Weights of a small image classifier: muon at rate 0.015.
Rows from block 3, named by matrix and row number. Rows with one number belong to one attention dimension. Each number is 500 + 40 x the weight over its row's rms, rounded and kept within 0 to 999. All counts start at 0. Numbers have three digits each. After the name is the row's rms in percent of the matrix's.
# v: attention query, key and value (stacked) (model.blocks.3.attn.qkv.weight, 1152x384, the v third), inputs 77-153
# proj: attention output (model.blocks.3.attn.proj.weight, 384x384, transposed), outputs 77-153
v.53 093:565535497547527533463493493541521489568500514466519573461541510439446497490537465604465492534531498461378491485497510449481492551484472530519548451438481383473498506478457502493541489517530520468432461566487463503464469542478523503
proj.53 093:463471532494516463503521497529579503450540487496498513569492491519552516585570525452517531479417556542529496539473511626534533526436531485513447544517556552484478473492463464509477564505499507492532508541479494428478491450484513563
v.54 092:582519492501500457558492407466566482525505462495498514471422482526440529482506589444533532506559489475483540486442503522469518526503500528505455467478501481466430425535518489547499488504505444428472493543473446533484503509490511438
proj.54 094:490491471442470527475508544510398495459517433531474528538577554509520498490471496543548427464525532595500491492561538463508528508460538451507546453454507473561459584502481511374486566503494424521566464467461564475495472492520518499
v.55 090:451511510488535504483532507538507541568557499503522550471392459473459516460487423521482477596466547566508479494490521557517542452434545486513543440461506497555504450477542483508488498471533519481513483530493538436488530473452454515
proj.55 086:477550535581562495453528513473494547501575430470478484469541537513524517538547515513481532472482471532435550498479495455580478497576437531441534509513489492464495456458465462514534468514455432545432499600478485528576482409493518466
v.56 094:507525469483481470497581513499528508457567571533566524501540525495517450490509452529536417480466460538488469511542496463482522521546529493550528538411548526536525502453454565443466514491579513490451564464468550608483542456420502540
proj.56 101:495532533451525517463523493476472502434454460517447498481448497443493482463470521570504558430537481454501466494446509447471484455494493517520463536500487463421521508485483520456480441561519478551519460505488512435509452519503470430
v.57 095:602529540496491452537412471564487439561522445477465480519508461569497540480498562451484441492418489542480415531503550452510483473471570530459524499477495553499518481486575532507514452508552486561446479554509483474505516488487500450
proj.57 095:485480452534504504484515533499475552462463495464512517471546537535549500442560470467503515499518490505507439478549461511460443495456430516516512518504542436462529427478491535539506471486485501485424519480467468509483514493490422492
v.58 087:441472567506597546502426516511435468440533465423510487481475440440447451558532516549479519535551488525549486503516509520505465487516488547467488461486588443548500478490541481511513480479514489541519546479395504495479534523508494489
proj.58 083:575561491518513519538448488515534495512403482481563524520506540516518485476465539513493466507479523530464514465533488462542481400475463494540542556530517504474504509540465492490508523486573479521525460479488478488504522402445592415
v.59 099:391481468539513486490521469527471462505511468495469497501531521525449449514510531539494496584538479587463499486510527552507571528525488488561479524474514438556522452545544452462484544559445495476528512528479469549445509472413464560
proj.59 099:464514520433510475525562566497570510544555500502510519451493493492540456480600468575539466527510525506548544490451456516582487513525534572537525493523547532451457504470492487442495535449402531535517540475588458420502539489488537432
v.60 105:436529514458518537485473502550446476506573545552476542444534420521438500459504485522404518467536551482489491482497430500519568562526622488517511433487528536547481487507578506501487540527544514579447419429512566518492565410431490482
proj.60 108:463540405558530430515468486505478546508439485492508504561461565490516495547465477540442595516507515478604445468447503520531506512450473509465513552534490461453574522563475552521516460520478509534503514514532431555552549418517428474
v.61 093:443524464516507496456552573521509476558454428569575517483430518455497536484595408536466451446593398552458482522471582505487550586531507518579511487462479479587425485463511503514470463541551483518445565473458472486487501501503526537
proj.61 098:475553582508524540489454437450502517479518492530484557421494486495544440565477543439512427497521571503537561447435485435539496499433527461466502543599522544504466498506434473437547517447457467524490500550545470512493502487512518544
v.62 086:571508405454493463449512494483447523522557509477490483507425548501494501491503565502516478531544470507508513453590496513544503509591408504491558536495475499473541430511497488513487531444487464495447484476452489469471545472483572488
proj.62 087:468535542531509590470445454490517528472496447531486489517537441521471453488516542380512524454441498508547568489423493466522498579550565497487422495505496459585482506530528438449556518477512537453552503496543501496499496477530444563
v.63 097:474460444473552546519493517481475511519521514454447401519537464441393457430492493497498540440498494509523505511455531426507496463447595465489556530506559512463511442550466476463545549512576517526471537528489504461508482504464580525
proj.63 100:530488567459458501492433475554496436497511526545502462453458467452606504609561531451476515542510593585498568478501525552523538446452424537488495493552473512511481536528464499526438483491494486470510557447442518503591484434498500460
v.64 094:496456521480504464434462548512485473561502481520462485520575443505411491526485472515459523515535498496506447447514475558527454509505451518563478470490493582451499539535539475547494438497453470459488449463474446534518557493562407483
proj.64 101:512501450533463553517571464510490565399456509528589522521521474493535511494527504493495535438574551498478503446458498467508475546559620481484531543488479473559505507510474557504492518434517484498506470510529532488528511490467504526
v.65 104:514567477532441470450526453553461454508435426538510455443468507481494494585424533553483407546527456381426526557560478486554518506547482533529567460590540452480485537502472443547520498485464471543503474480519531533477441439508550571
proj.65 105:464459476503492521479521448482523468497491492480501510512522524530505539506463448483566578441499516585536496438384462527408460477551478487530481476423485437493575587507509460462467491471552531548513541555456498517508527525514464497
v.66 104:534522535492516467561458535497440459512472495503491564529534536545541527494520499484421487486514496509519389531561540560508484463482469506535468417460491435506545471568524472553487467489523455514482566536543516504525532422495493491
proj.66 105:490465497488464557520428483535547545461522500409470377510496505508484522534469473520528473501521556530546577488499506462439452521512554507501551575531476583500449533555495507431568569496500484502537428525451577465487555542471488487
v.67 101:588551444514508542539481487402495421429445527430494482559596482469450487519446547518396526531455556494468505454539510507462551463570558511458484580519442510477495488533521512550481551458446503484466549487502532473526493574542514536
proj.67 102:497444480529542475511499570557514534516487533522511489528457441496473544489564484478528439434470550473491503552551497432483471498508455549486470497489494539513576546448535473482499474538516468513473425517477462556466524491518475497
v.68 102:544535460569501495412508497471548488487534507451452542481497494459445426453518515527473467482506522540545576480507460532495446476402425482374581451560588491503518478473472506489505472513491563548480572504492471417505487523474439471
proj.68 104:468502484470528548583502486534469468568509512503510461448512442544566506477446517585491543541502463474474501502438493475491609514504501528520571506510558491513491487538521540467452562506534517507565403457434515496575498486553515502
v.69 103:430489511506528487549516425478532476495473518460422427508437496491502484507501604489520552474605475575520506461519511483510497518452526573480507527485431519575463481474494521549534526552475556484488483466550485495468445509503553495
proj.69 103:538461452569464493532540543532464474511467543542557530525512475512486526502495455554516412491419553473432494498549470504475544570524504439498512515521487523463495534464531492520470533483496461537484497548471466522486509482447493501
v.70 093:528489483500541459426466558509444551505485524496422505505507480507509555476469471495473544477452519498478519578508491463481592550460474605462491480551512573479486517510475452545490484505489499527528538514561587392468464548542522463
proj.70 095:519450488492461489576491458520488506554519528513477491520498471493536460521537472535479433485524466437500528492485505506548449511513488417514455478460465475441484496518483494422404563524468483446531414523465434594522514490487554555
v.71 096:461547405510498434577515521502460521512484503507427486510459555399464469536455520529514513500493526474486497513528526456511485520497467477480517483489529491526485563460493585455532520496504524538580439458461471425505455504579446559
proj.71 097:517497535534557515487473541456478487503542534483544502505529457534446526511500523485414424425544496534527517517518486467535508503570551453415528487494507498510442466451519437488514536511583498455447456431436482441534496523475541410
v.72 100:597526520440520447538531469469526453514527390440485438520509552569527556512488573533562507505551476576527449489506526531460452432522471528566481475482482533446520511488484410484538494485478500495411441454546569457490549507506501529
proj.72 094:447466479509544547533524451536513436506441586480587467494503517470504494505519431492446478459514523512461509478424545471505454495539540501486570447512528474538495539500555545528488526503484560479467593475412419544526524562474485391
v.73 098:460468590525538476545465506581448475500508550482493491447516464556447476482538536506493552475509463547516492486554419519489517491531582409462555529441538486500497505561477556517440477547448471498528500535535486487487514493503482537
proj.73 093:521509463513536469408557546425504575491456509528451474545470486514521512487533462462462567528523579547545518491468606493510547560514449514449529513507452511457488431449532478477495510470457470496498527470487438475454499486490512478
v.74 099:477444483456475539462528511576559525526419490542455494516429506519524569460470501498529511504458429540526475596470442433466551479467511493504454456454495510479508501460388533482524539454498551529460509484509547490569585549496457420
proj.74 104:519510509513511451586478568487419520573496453430589526449518444495507488571583512515492521507498550462536544555489500465539540518520510458495483539491490505430506507555533437386454488461469505456488546531485420508515459445566515517
v.75 097:520523520476477507450497516519500505492513558459559518536552514538477499551527512471463489425464510511469501443563453522518548535442451521537447494577591471530512487437485498535490462540485491527502436564449441449526518559510523586
proj.75 100:517530441535521463452540478493469530464502471541490482427448463532512473512521489507565545511495546491574519488513457459500411449523580487475488495448492472529500496489576482503477545431433481493532530522548471500573502508504533432
v.76 096:451447501516532506504500451472435487494524456419484533498468473494563516546544512514499587502458467550508496478465589491458435512538505444498511510566494468507529551518495490486519513563484525455574561530543497462499478468514544455
proj.76 101:500556507520426470532409503477478489482446510494470424466581510504410515520529473530511483495488549563509479500537481544522544481542486532502484497499487520479534549540553482551458541451432513459434464542477558497507511446550492529
v.77 097:483571553501543509515609476453464495553504508473552505553493504500547464533498509468482499441551567575488505507405469532445489572477459483454484502509406553497525466591495515517480539536477464497540518535481504510493517503521531518
proj.77 103:576465488551502492467445539492518471497531491510497501436436527562463550520439495502546416526466516427532567523494520489484503384507522524495495477481561559541492501455524443526519438471563467547514446494472506507505502492413479464
v.78 102:475511551488430506482471499492446517506506521460462481464539551527447485500472495518479534597456491455568522459513487524517421492429480477515470523480518469483513465496457551493514505521501513485516454553508522453410553506487601499
proj.78 104:491494459514474526527538566539550495550529509499545487484455470528550495489522511562516515518607489547415522454473490448476553583525504488420561484499521533479489543500501499570508575496501538414495525521563524487542482479515523497
v.79 106:520482554448588513555436442468532368487495565501514488554514522594459582523504465431504442492531530526510426495505514522447513513566417512498505590466473488482495477459516454508481574474453524584511500528503547505490426559440406504
proj.79 099:548522482571501486439509555496531544551497522511463531506451459442570542545512509493487484515463591516500536530518577501543569449438531478509462444529468523523508509492489495442465446510501462476491521451331414544503583482542557535
v.80 091:549499451417517484543507484493513472523485540475542499533508527572512558442522428404419576554479492556560446444476409431485536494477495457493483558483463543471456465511543463468512488538495463490489471526550486548498497476620537531
proj.80 090:536517528498528516475469485506492494501437486496560470537466451422490468546574548493561471473480542467432549519509531525473514482530521507514490457464499450503566446486514565479474441474520474485483541541458562553458426466483459524
v.81 099:579471584553465483466499509447512488477541516492481442460529487436462526561557522471478488537526554518510515523465423508562372491499435512541472492458554481481453476559512553474475482532524475519493464500446464558482531493452432537
proj.81 100:523542512457534449500531555483564523489466535511578497431511497496519528467465519448524613561608475527466482534493535503466550522503530474470488519479504533567584499451545463438502510504519522512458463448517491443480478458512475475
v.82 101:586512472511527483469507438529522480490559502494533474477504516420499502564517557490433501595532444536477555498555523548508532512454472489500453550616507520512488483463486526550493499481436438517462547525458518421507448504557479491
proj.82 101:502506491508439477487545457529488498501478513487472582470463463498494540520498506491521544467470536500568497503463480509509473431550484519503545457502381482525475528523487444480433565475587550511554483514505497540492518514431552523
v.83 107:500513511539536538567501586536515508473527549429569585503400493463528505571485472506496474426453546480532518530478505500491511557478465468469518512452492490546562505490451536440590513486541492511516522500573451537482501518524530495
proj.83 098:495449550486541469464460468462394428525550438530448432426525466532487489463552511536421511473509453516504542503519494461547482451521542506543438461462573423477471487476518423497513467480521535465485474449472518438434489514504465505
v.84 110:460516477522512525528536537487574473510515490539457464535456542487468505522585517557507564488416461514508483474519544504498468521541471518529486444545520519538556460500510408484519505479556511475504464517570500499539540456444494510
proj.84 106:542550450487454449466451466471489542489487494481535562477521463508512560562473543466457460504557507456496500538582447482535479512548600540456490515455533532404443530583463483458492566548504494518473437497443561501448467589540460520
v.85 101:517471503528494537522405519455491476518533542518525500553555513489467502455535494502557457489528575422478552478463505509515568455454529502469492462577470473549535569505446516518478501462376522482434554561480517458456538549520500484
proj.85 097:479597447480534493517564445491450525521513531451439532462507521475501474478475541485528531505499424516501459572551545478504428468527448536520521561526561487555479454484516526500467501536537494515526468464605512513540434485481464521
v.86 110:551462476559548483522441471544520434503466500504533530475435527527534517439442496495481480402428578506440527567554526588528475574459463433427420497489518529566525512581497509503503503463500467527481513528472508498520501451474513537
proj.86 111:481499535461434543527490497534471559460504482486459473485459509490513395648468498474489521510509515493637574433493480417536492412506493528532543543542538453498449534490472501536466511475446464447570544478509461472530537545545519555
v.87 096:486451520516491513478488510553478529437467541503462497455481519507437516436480457471545511488395464493545511597469486461541454505510440492537514495485541479530478577509507510466478506504536467534537490549419580579570506538479469464
proj.87 094:505530486522451457497501475449510503492511498448501451440529491512523519526496519581473518574543485587403512444471504481478454578453532498456518508522518466451539410459476435470514487520498505512536501528538415504464490495516471503
v.88 107:507511458555480573530555485570488493464557490481539503445504449543538432480480502611510481540531479452498533465486495432525448479497520495525448452570562507455417479499511495640500496406532481480517473542535568538512520520502555546
proj.88 109:524476530544566482535480504437514425529540483516531498467443549475545533469425514443427510468529486479503524546494424506497491530491492490492549460471531536456500582487499490505474525609416551510494488534482479548522437510505492501
v.89 108:502473449440502479482477396538503461456503524483519501514474474564507517547579451513510560526487515491524532463461495505546508505522517505536557453524464516543472474415460472513539522491465499514561492467522570449605465467561550555
proj.89 109:512601460504517481487470511498475510550529514519486530474521488449542484565533559473498483479433526520538474467575482529517523550503557455487473460465579506500448530479521501466423449475485447479439476533420467517412451510532488473
v.90 093:489539497564476546439512482517537562462467456573476518502477458516529552413471526503493533459457548502521445532473398527564524551489542524478461570541592493520486466499496525449512406472453505468553457527506509466549444539503527497
proj.90 093:464587488491522508528470473525494539502476488465502426461561530515491524520553576427474520498540501456472529527512536489531447544468494510528563422481425496517467553439526559592417549492517514508471577431483551546435529490476477427
v.91 105:498474509514505498603567485539450478486468444450498429483475452485543531516516526491567484559501446535479523461624459561500475473461462437513500498497560507505501543428535513416501471504440517479545487522501468491499547505503529424
proj.91 107:498457614549516498452512452563562506580510500477516499546459487515460461504502521530489490482528508549517534526500509439551483487497530470489497436508492457518484553532523458606486481453541510557512531510410406459498467469487497486
v.92 098:487535520460467495475539435472399554523456469501550507541544471458413512461445518472484466478481501450492500443415495472455494480430524501462526543461502473460449512444546515536459538494559430468504441495500389516412549518462508563
proj.92 100:526458518565534511583469521533517517477443591577434569478541488575485409480567517517483535535456550488498498479517524476473540531496454471550553474466542518577563487494500528551600558509532473460458537487458531454554522470491513550
v.93 098:507443551537493450539543477545509579477515517519474473546494512576545488476426538508515516557548477468493529465507502489455442567532499588517446457490496471441490495481468537576498483495543557540410491499447467526525560551471497510
proj.93 090:524542495486508473466520558525527474482450512513494432434491501454554449506483437474542560502505484569547546461513527524535488475489523469507469538440540537473505526510459553512519547508442444510584523511592486475520479514368501477
v.94 098:530511485520548490482531428435445492559588556493524484473477427493465461575532472573454464533508479481570486417546497527469530537529437492579522456526487442562539471501571498457454410497563458456529492507525464526516452439516527612
proj.94 099:483543517544431485493462497447498546423517477450487546475486520533522544521489564511502564532495495536460546490473516514520515471499568532484533484483533554511464580509534456511513522429566521433488463490468504505535517535492444470
v.95 100:557519471534526559560517498509488546522446549487511452531491459513554408506486468476502465481527446558519477496514510471512572496477514501481533466464457464524595429478403497494546524430443496454441441502422477547489528507478465461
proj.95 102:476478519522502428472431561504537481522477447503446514489478559526439503490484517472558508440518530474519502455457473548426413506496514501534536535460539532447472513506580413499527439594510552577522494457516471483473486414546466520
v.96 098:463465525431503586452533526486431482497542532447494522537514504457529442523486514511537504485551498493471510574511497546451516567524469524598487473484467502478497572558493521530508579563501488448490547459528528481469475405519426416
proj.96 101:526485493479451463442526514529559483502455473502499512494517487544521484509510460550504472505498536488524516460499553548598518469455467428423509525454489557522496442517458496507458449492519475487545435544527503538444574536382523475
v.97 107:509495527558448501581549503414465511524480505558521419494509500466471486545464556466510480504444538452432465465502570433496498492554498517469575537546493509523484485449516485475517514546536445499480502506544459519528446437534491514
proj.97 105:472528480496468485519520508562521493437550482509520561530552510495503482500499504545511550396497513513498490541534506528561496491537516475488511558537490461506545542501426489434530481488457465457497498465590523499476522560457537451
v.98 088:505510533518443523509516476563543558483441463509559498506480570425514479501484473478466511447494547424533522511455471498447486555530497484443487487465529541484480548516514484561474451482435482543470444584412516398525532500472494557
proj.98 094:538490433493550521519507564466475439484513476536526605416512409517518489472480433482540542566479528503441535533549492489514564501469474561459465537521526464448490499422514397511520534491556548497601498451512433527488511482497526492
v.99 095:516496492467428531560436449624504494507511508476534475500447545526487504496461448494530447474533462453521514572520479506495528441431445435525526484485479493458523510529504511560535533526530507517474541524495545488440518536490503506
proj.99 093:480428522506518551478602525425500481496501500470472534576521549488550456544557484589419484578522457515540513422472505525498467518564533493474471504472503501494512491539525442511458479459466513441527518430445509504462453455467492497
v.100 091:484549493518515543531466422538517573527446465492455456501453517502487422483512510431489529503532455441554475384522453449528515500522547439473487473475472505524493493493458471512460498518466523471480493499481514381473538456505522555
proj.100 093:479477512499485542508458507502515494463500530520556535528507476488544476461498445449496455452539548488469478505472483501493478432508436568439556551504516492441490432476541513576547489515543542508525526441477502605542424515501522532
v.101 103:472497551420556446493427547497466469458517503439462532540439488550562488478526503573479480508537511524551497509548497546526496489503438569466481603491492485479526505531434472509475576513527536506510474472513498516519504547432427513
proj.101 103:521490483493497517509498498506479480578484565477528447461462533463433511539483406439469471509526536545469531453473533438476576495572509528476497482449492494534440503476464515460461493495410432469505489526483481457442471493516521444
v.102 100:556526569465469379462472507513540446516559492488507508494489494564498665556541467544507572485478495489515519533517499502448482469420472481482576485497485524467475517464526484480479539545477487484486462517479498523448501414531404521
proj.102 094:483514383575524567506613537419480579461456526488486453450534451497554417435501495499501475449569487446425505545434492488480536544532507526499410506453523499517531465454545503505468449474497469505518483492528481563533437558446559533
v.103 095:514558487493485538572518508556511507465495490475497498539483550441488394509497525471490485572517429514500540494504458476478503450524484455537456531541563489527462532486494488470577441445553459548517418548532477541475447504497531459
proj.103 094:524475520496487539493500514462514469500556529555477502485446421506476540525502514491473487453518516551477470464507507542471531537487506542511524470511464460508548443467492463551502538491540530548513542457431512467535486498610476483
v.104 104:569524523464538557485484504463486437467532426548490527510514456480546485484557485521457520533435475486517478461523434576475458477487457460453476512544556466435519538442461522445547537530420525530515462595449503410456464480467477466
proj.104 106:505430509553525496452464440547481574509505547491549506456475486496456509469426509452489474492522510539437486485476522464526447451479521608473496456507545497495560483467548549484477567490544541499568538466566563528535499484570492517
v.105 103:463518561460511509473526486511531486534607477547532532433518459533503540486520546479470454487512492492557573466471502455464492460549480548553522525540493531504530538512521506457537574554505445487463449516533478450450503438523554478
proj.105 109:441504474434501520495531483498494521504430524491550481492496504410467529485569424533512523480461493597465474484546529465516474551489523520481470385510438476504462467437499486460442419483488513502518462469532569507549471540443472470
v.106 093:521503518507537613423487414493573464551501478480520489501553510454489508474471441451527455452438511510501518423457520521470488503573398457548497575526519460540477561446519545496546560490492547447489511461489496429440552480434547550
proj.106 095:493557518454475446457520527461490457476468442448466565509486525459509508513547532496485513565561499506479521551422467544492528504471549538567483466455545450506492454533498489552485426561564527459491487514522509499558443467545433497
v.107 100:499512534484531492542521521550533540574526506446502569484480455457483513460429491483613550457548424489444524489493428516483540501490589486406501493532430458517509541521486439501530536522495513499483532519508541564499479560499514527
proj.107 096:594487534484495586485463602471505441528576540505468511488496458547471482501533415534484498532428497453532510518487562504490504503502447499544539492503606564493513481471493566486496531470475532445537473478433476466542530449503429454
v.108 093:518490456481448504570443483482526486489454474447483473430535536426500509490460536451458492447513563519484451462493502554493466452451475625435527579542457480565436501576538490487521422546468530500460501467489547505523466463542514477
proj.108 096:495484478534489519438525427604502441500526508488485523479466536555510507482520479591535492514508471541506534461496487446492491581487559459507541542468549517495551524424490526449521563448485437557498437570437501544505559511435506526
v.109 108:492499517561462500530540437490445512548527514518471527465457556502475485503517525534494533547510529560435583479506488481490516569551516511525458426526458523501502416539481465453513480452508570511492479519499430469494457513502521569
proj.109 098:474509483515551465489466503429542473438453498532540518548504475529492556578411526486523519477472497469529507547498528465535518493456475485489535529501458514556441542509460579542479559514526489481478551511465572540497556451481555418
v.110 106:478496452533503523529492516555396432495538443526522508538536501485488396514434515540493496550418464542462466504526505510506523487480526514489551548517444470496507527517533498490463501485444364458520583520559438516521482480528506524
proj.110 106:513502529483519548496453514423468521440537581441438458536435522468414578439490498440531516464506539488489525518516478503497487565567490475472481465500536487456558451470453501418540519537569527527530430499432511521483489549463502492
v.111 103:459549465512464533535449435543519506473463471511473542482498460499520481521490509530497460519423503413557485463520535557503490485566535559514535498503482504485494466452464442471484494519543509478533500462475571450451445442484520521
proj.111 103:487498578493478500455499519540541547515533483433550475388523465463557527513522573480594479429571592571518468550482468466482476540503463516554478446476559554476508558589557525545463522543494500499421547536477491510507523496475459486
v.112 102:504472544490498484420488483451457478402485519533438442487546528533499498475476511445450451537508528489506513533538512554593433510498445451463578528532486562515459517454465493474481451555582477456481479472501548487522568498500565501
proj.112 097:412502482494410519540546501572494537523483465489556497472490495521568495485510519598527586555480516508491468560411486480457516519537470551520530511502532520530588542476440535474471479498435473509457509491493457543482540465537403471
v.113 097:479500410503504521501532503508455480531493485546472485503481452499505471485441494456535500448540502517467437494502500581438502508520440637462529420547471492497497538530469515511479571417450467375490504448524541448515522469569426468
proj.113 097:503441546441533469600468490481520458512483487504547488462595498492483551495510457537457491481406498475463527496440559513495456527516532418496544521486549496520455496475549537454533463524576516515535505552483443495554480503406558523
v.114 096:447555491432520493443467489484532474477507508477425459533528469435456488497471478528514448485477540549530504482515529528520544484508493482536534547429495536525526503525517537521490536527428555451481493517529552476470484467523465499
proj.114 102:536456582525524498503512595489481562523510514553511556476482551483505545488494541508500450480536607479452549476370502480489480555488533481462463453580581566547452452469513499459532479595571489517489445544483480467472511496407455442
v.115 092:540492487452542484531521482463492522392536505504511581489520493511505468478496447535487520507564533542508575485447444432542494524441462482470511508509481507452469505518452564503525471470491504546469498501552557497478521548571564478
proj.115 093:422504582539488504530479498462481465540550529546495415449523474544509455442494451494535458524491480455483444544509591505477527499428489469574564487474568545528470535462545449508541574474465528499492489503431426571533490533484576524
v.116 098:516558512469558505446494554562551470493487462481536493451488475557512477425480537538592485548488494514543482539497503540491496521502426480514546450521570501459526527470460534557571502538491511499455578536507483536491536461530576471
proj.116 098:556432549506540549525549425512521476532500532485535466599496508417501543516462506498496513521528465488420470433481524487488429552475540521435507456502464427526462421475498502446477454464445479483560530573488455451538454506454526491
v.117 110:521410487528505501502513580499493511496497468523518542455497509458518472481449464496518519441482469490621520474468504456461443444535448547503495531517500543497478485546562454528463488518471540501438480464420580543571535509532561527
proj.117 112:554502512417498444500515490485484463526488527474533447465515467570488494504512540529509563503517500509459496443499481475464461501445551450518521501480536442456588467519524388586534477479484489510529474533575506480465453545514474535
v.118 098:515431542462489555542532504547517514509481522516521497545612465517448426466467497506534470515486472464497549459508581485574514480459501557491507466488465462483513466357509532468493482502541457536464482540460444543519417545514513491
proj.118 102:461487504546540477517458490408442518502514512539505531519464528516528489450530563520513532537531451544475504518540555545509479486474497445533495532535509453568474515532462575533492531458456537484551524480522517454535527442495526539
v.119 102:504608419453579493492514450520555485474506464563482517531520559484389464489514462481487497557487494479467414563459499514470460502461496514547469444471499468537511460509546443500487442455535520568431464504529561546459501451442459460
proj.119 106:448427575523443497490451558499519457517486486437525513479537494539467533475432529562556510529553572483496474451505443560511500414484472542512567500543533592505464503537534601478521550552574540428518501496504514474484468602498532567
v.120 098:460537457484613568523420515493533462438503575481603520483542532471429514468473478497500439467485466477437443543503527505615583471475499554507521510488440505498458434474558507491450460501576550586488422466501551481541518572467539551
proj.120 096:460455496544485466504570527462504431476509564496540442516480482537495429501441505544536544493533519484547554508499490557389446536486487461498479471518520486500472526507510574466477549556476480489531554498528412533459454510445462420
v.121 099:480551450475442446409480443454545530488481568571450512462519519488437467436524497552489457514451417524492550448504480509564574440457498449451512509417448544476503582472508527493602517503482536529542492470467523434512507605464554466
proj.121 099:497453477559476486518492599478428526504527478493427549530427425424570438441538487471493507538546500515467456565419455513517457536520502580553505440619523461529552501560468524478426492580534443475473514541494468484492427443549437521
v.122 093:516449483447496496563493522510464503509524459522555498468495512465439455492535523494522506471464483470447477513528426547580465477449494504510489448568516472478547512599541493443483538445455563553431538518480477480487511489549548482
proj.122 090:432533470414538523406543525481532541536495517492412522511542488480499571524480450489557485487470463531527514534484515452520461472619460526488520498448540508483452512470503501457471530535521550522513392494474539511487477513489451458
v.123 102:520492497517448468480509476490539563578507490567506490520531520478497487481497527464525506492488506447506488414518509451503484496450534428439565522476581514453527474500526441463584490563536504498511455539546539480596426483471491541
proj.123 103:560520501401512528564494565435453466505446538493480579495486553465497440443496537530456559516456539535458533504520521526480520477531467563475481516488469553501485556521386547500473538445463516542483540438473453554460521537484457483
v.124 101:493528516442484469524563521532450427478526500486498494494406486561546458476545466522563543462510526530445494493465424513447506539413535483470452548444503483495471565473489412484478518489502530525518496436501538472498488428506450483
proj.124 097:507487497537519480511412530531530504522486465575498516548507482457439418475375486443466475472466494420530549469551532495494460414558487565530491514584536498495539481535466446486548518522464539516541506461524521554433563555491502562
v.125 105:463515537488466461439561545484531498599474481514475462566511470503489485564463527524532428523565497429526497496520530544514436508460357448512440465529479482535492563552443475445483524518464482405555463535550525456491536535502539477
proj.125 104:445532440537507498498492479589527500472514486483547533494513468499521484511479471448421521466451470512484519448470529437479465480529556530459561503478481520495556502534542473553499480484503503534489586541497466557582512457473468460
v.126 105:526469522458556491389489508489499546465513417549589510515448455527506512477554537505517520427412474471519509548502546526498507427559563515578474493492489497417507472478454499512481459490548452433555452515553483492520486487549512497
proj.126 106:503508468568502494555512473499448492476491481519472434452506449520463567493502478531540478548516462480523492451467437475424433520471586499511526451480446510551511471559590517560490486518532481504504579523526485539448484471461605522
v.127 095:481519523558511470446554483495428519467478504469429422470501473417511448466510482472466494449426551528585540495441506476490508508515528461515589494518465579495474574499516512550505493495541535474494545494462578424522556582474453496
proj.127 092:499492499468487494486527570481508432548525452523530553530491578535539504470482562546506426536511451510462536538453469496595546500386451499466466527522557478540447475503473462474479491540537507515471490482477438538550524443498517459
v.128 104:451521492506474481463562460497463478492504535484469473375456495466548573564570470515505494550491527497520526488475460526483466447521483570529443501510490460515523513529523542464521469533566506519474468504422430522529465551414555514
proj.128 104:512493601576518451580546474538486470494502440498428476518546540490457479510513512507567450495501517510492470531558521451461610583494471432481574460458473475496522483462502466579477510476503506508533439468514618471503497528524519471
v.129 095:562520533479499495480531495453553513552536411507508446532554481431547416497493511558519494459513485467469548442502488542530445471491519510512494619492514454500454491508508463513466476523541477508548591460493500515567501490500538488
proj.129 091:449457500508510540490509534421567464512557506513472515494556469507504534407490498470586487451529502423488462576544525490488494517458518476526474464524479474560508489482390461508495525481485490526504490544508517454506533523493532438
v.130 101:362527493522525464419411588468476471439520576426442467486458478513512498494457395513482524531518406486488508491444476513488501509471455508521538449470557433503508514466502488493505476532487544452510456559469569470489560528448483522
proj.130 103:618493532523481515543516467478551482498496420526553505513500584509478402546484589508521485538520499483545520492576463496476480471559554457442470493537528525518551567519525487528478513417559460493456399478487448527520527469479510542
v.131 116:540516461486494531518427421535419509473605512539536515486462489510514529519542526519498505533404529457494540509455504517472517536502514562453565480412480461486536563446435501468507472498439506532516452519518492477474504488493466448
proj.131 121:476492477571489490476533558486523491525432566479525483467490507532547508464505508512490507461530493540510501408486481447443529459559559476438537489522529511448431468623542591515455494468638534513453496539445503495590478501533489499
v.132 106:538544511505473504510492489435450468525533500514476457501546517447464623489524563434491549493545487546518458527458503421447456528449483506485522494546461475463600526437492521476434498486503462459494483494529488453529458458448457481
proj.132 108:518559531490503548520496544498462527530541544515538512479428491591499451479481510514531508511468491520516525468508429494547565431524439453498539493396575533503461436527549520532613459494504566506510507520504529519499486528528452519
v.133 102:485480619521485484513506498455488460462499537468534532500558542473535512447525538503494442457416460533537486548516498508508494513391508499469461473428527476536468452464478547520488520478572582537561504498510466494561454472479518422
proj.133 096:560515462418458543502491486511432496505541520567490520436488426471448485450505523518494474521527572477466528503508492441519542450514479436434482495529504429432559458562490460421490481550516541466532462434516548501448461526496459556
v.134 097:524553508537507476422403502501515453515452481474510498518459535440543524486566426522402467521454494484496523530483476490470446503410470473455463441468532486496480522458503509502434460498527500501557443462454442511520478463493451378
proj.134 099:515451493536502451481585472480459562518454549485518388508490466496454514521484537565602492461530522501458531478524513490519600480570457499492571589524444499578477507520461554450528479476539503481470486499530524434504534563543472595
v.135 100:524526539566441508485493524502586400545506437512436550548531496494480440503537519469503540534437521429498551604438445481487474584532470453482512440586445533468537504524485526503543492495507521498451452484480538557500508503479527482
proj.135 101:411560440486498468512480532502574579461514540505509480447475533532485510476526486476500482507507537564506472473529533535521487483483519542469501498476515458455465529518559476390518484550485507511519518508503519437452516493479448491